{"train_examples": 78125, "n_mels": 64, "kernel_size": 5, "widths": [128, 128, 128], "optimizer": "muon"}
Rows from block 2 of a small self-supervised audio encoder (BEST-RQ), named by matrix and row number. Each number is 128 + 32 x the weight over its row's rms, rounded and kept within 0 to 255. All counts start at 0.
After each channel's rows are labels from the 100 clips, of 14976, where the channel reaches its highest value: "strongest on" is what is common among them. Only what is clearly more common there than usual is listed. The data: notes from a synthesiser with random patches. In brackets: how many of the 100.
# conv: width-5 conv (model.blocks.2.conv.weight, 128x128x5, each kernel summed), inputs 0-127

conv.42 [107 166 183 108 115 156  83 134  92 114 153  94 168 189 115  75  82  82 133 117 149 151 112 177 102 134 134 155  86 102 143 124 111 118  70 134 120 137 135 137 150  76 109 159 119 172 116 117 112 158 106 158 107 188  97 112 129 147 157  59  92  82  82  97 167 100 158 117 123  84 120 138  97 153  90 183  62 118 214 114 176 115  62 143  83 153 139 103 116 142 111 125  97 136 115 131 138  67 134 177 151 159 112  94 112  93 139  97 139 145 125 158  83  68 115 145 156 153 134 171 114 111 159 149  94  93  59 104]
strongest on: square (34); pitch class: C (27)

conv.81 [147 111 136 142 101 161 161 127 128 131  90 127 162 107 148 139 146 107 135 126  98  83 165 103 127 131 148 139 121 160 150 175 165  74 107 121 133 118 132 129 103  99 120 126  96 176  80 114 107  89 139 178 176 153 118 143 131 109  95  89 104 123 151 128 140 135  90 170 190  93 162 148 198 154  69 115 137 110  81  74 107 144 130 145 111 151  95 123 159 146 144 100  88 102 168  79 147 184 108 155 127  77 114 226 155  67 128 106 124 187 165 106 157 116 163 123 207 101  98 179  88  97  57 171 148 108  79 105]
strongest on: triangle (32); pitch class: G (29)

conv.122 [102  96  69 108 145 147 119 118 164 118 142 143 107 143 114 149 135 130 108 145 109 117 128 142 129 125  82 180 201  83 158 144 132 138  92 136 186 117 178 136 158 148 149 156 173 130  82  98 106  91 179  94 108 140 123 110 124  80 155 115  91  80 126 137 163 126 146 121 172  76 163 151 100 145 103  65 118 170 173  71 114 133 168 143 172 197 136 126  97 162 204 101 130 143 128 150 109 149 152  90 143 101 146  53 168 109 167  92 170 119 110 129 119 166 160 120 180 138 125 170 166  98 142  91 212 177 154  93]
strongest on: pitch class: B (37)

conv.0 [155 150  99 189 125 111 125 151 120  92 149 100 183 139 137 102 120 113 134 111 102 128 136 123 103  99 166 140 139 118 120  27  72 157 144  78  90 114 110 149 131 133 141 129 235 118 147 100 103  95  98 127 125 117 129 126 185 115 152 112 174 128  63 112 112 143 207 142 142 125 125 162 145 192 119 209  80 154 133 156 146 140 155 102 136 164 143 172 124 150  65 189 139  99 101 102  80 177 136 129 128  99 163  77 106 143 114  81 130 161  98 143  98 122 169 154 164  94 115 139  94 134 103 175 131 147  74 140]
strongest on: pitch class: G (37)

conv.32 [152 178  69 126  83 129 120 119 127 111 172 114 103 121 150 106 106 185 122  80  77  81 118 122 127 100 163 170  57  76 131 146 147 126 100 170 101 157  95 148 148 114 126  88 150 175 142  81 151  87  46 141  76 131 112 161 187 141 217 130  87  98 125 121 146 126 184 148  90 101 117 104 122 164 106 128 105 179 153  74 144 152 113 151  92 187  83 119  62 166 157 131 122 167 135 102 117 119 151 166 146 133  94 142 140  65 129 128  85 109 128 129 131  93 132 128  85 127  68 144 156 140 103 132 151 144 147  81]
strongest on: gate (55); triangle (25)

conv.121 [140  39 149  92 109  90 146 137 163 105 160  98 144 129 140 150 152 123 111 115 156 107 171 136 129 106 133 145 190 115 130 148 112  81 104 137 153 109 180 196 165 125 127 132 146 124 182 180 104 124  68 177  98 129 132 135 150  78  68 134 134 106  79 122 119 126 156 164 125 118 133 146 135 153 135 128 103 103 104 126 182 152 185 104 165 142 116 134 160 145 100 169 146 132 148 117 136 116 233 221  95  99  87  56 169 148 155 132 174 171  96 100 169 162  78 143 147  79 106 113 111 147 142 126  88 150 139 157]
strongest on: pitch class: B (64); triangle (55)

conv.9 [111 133 104 117 155 109 125 103 118 153 163 192  85 111 132 143 183 160 111 147 117 135 140 138 130 146 108  62 109  29  84 124  84 144 107 115 144  75 153 106 150 167 158 160 128 107 175 101 108 137 165 121 122 166  82  75 147 104  81 195 102  92 149 128  62  88 213 106 121 132 121 113 104  99 136  71 106 154  61  74 110 100 123 123 132 109 121 108  93 124  99 107 156 102 121 144  86 104 179 180 120 104  98 165 164 103 111 168 176 107 124 116 106 160 141 119 114 109 146 179 121  97  73 125 161 166  87 119]
strongest on: pitch class: G (42); pitch class: B (36); triangle (35); square (35)

conv.69 [107  38  92 161 109 137 164 112 154 218 134 133 109 160 145 119 213  92 119 170 120 116 165 116 159 111 167 142  92 150 157  76 141 101 183 115 118 151 138 123 167 159  60 159 120 131 102 105 112 144 112 138 116 167 104 122 126 140 106 115 156 126 160 148 143  87 158 172 139 118 152  96 193  84 113 115  97 124 130  71 131 169 112 107 159 136 157 154 141  96 169 176  97  97 172  87 185 101 160 114 160 172 154 167 150 154 132  71 176 161 144 142 140  95 117 108 132  99  80 174 153 118 101 102 124 114  65  82]
strongest on: inharmonic FM (33); detuned saws (30)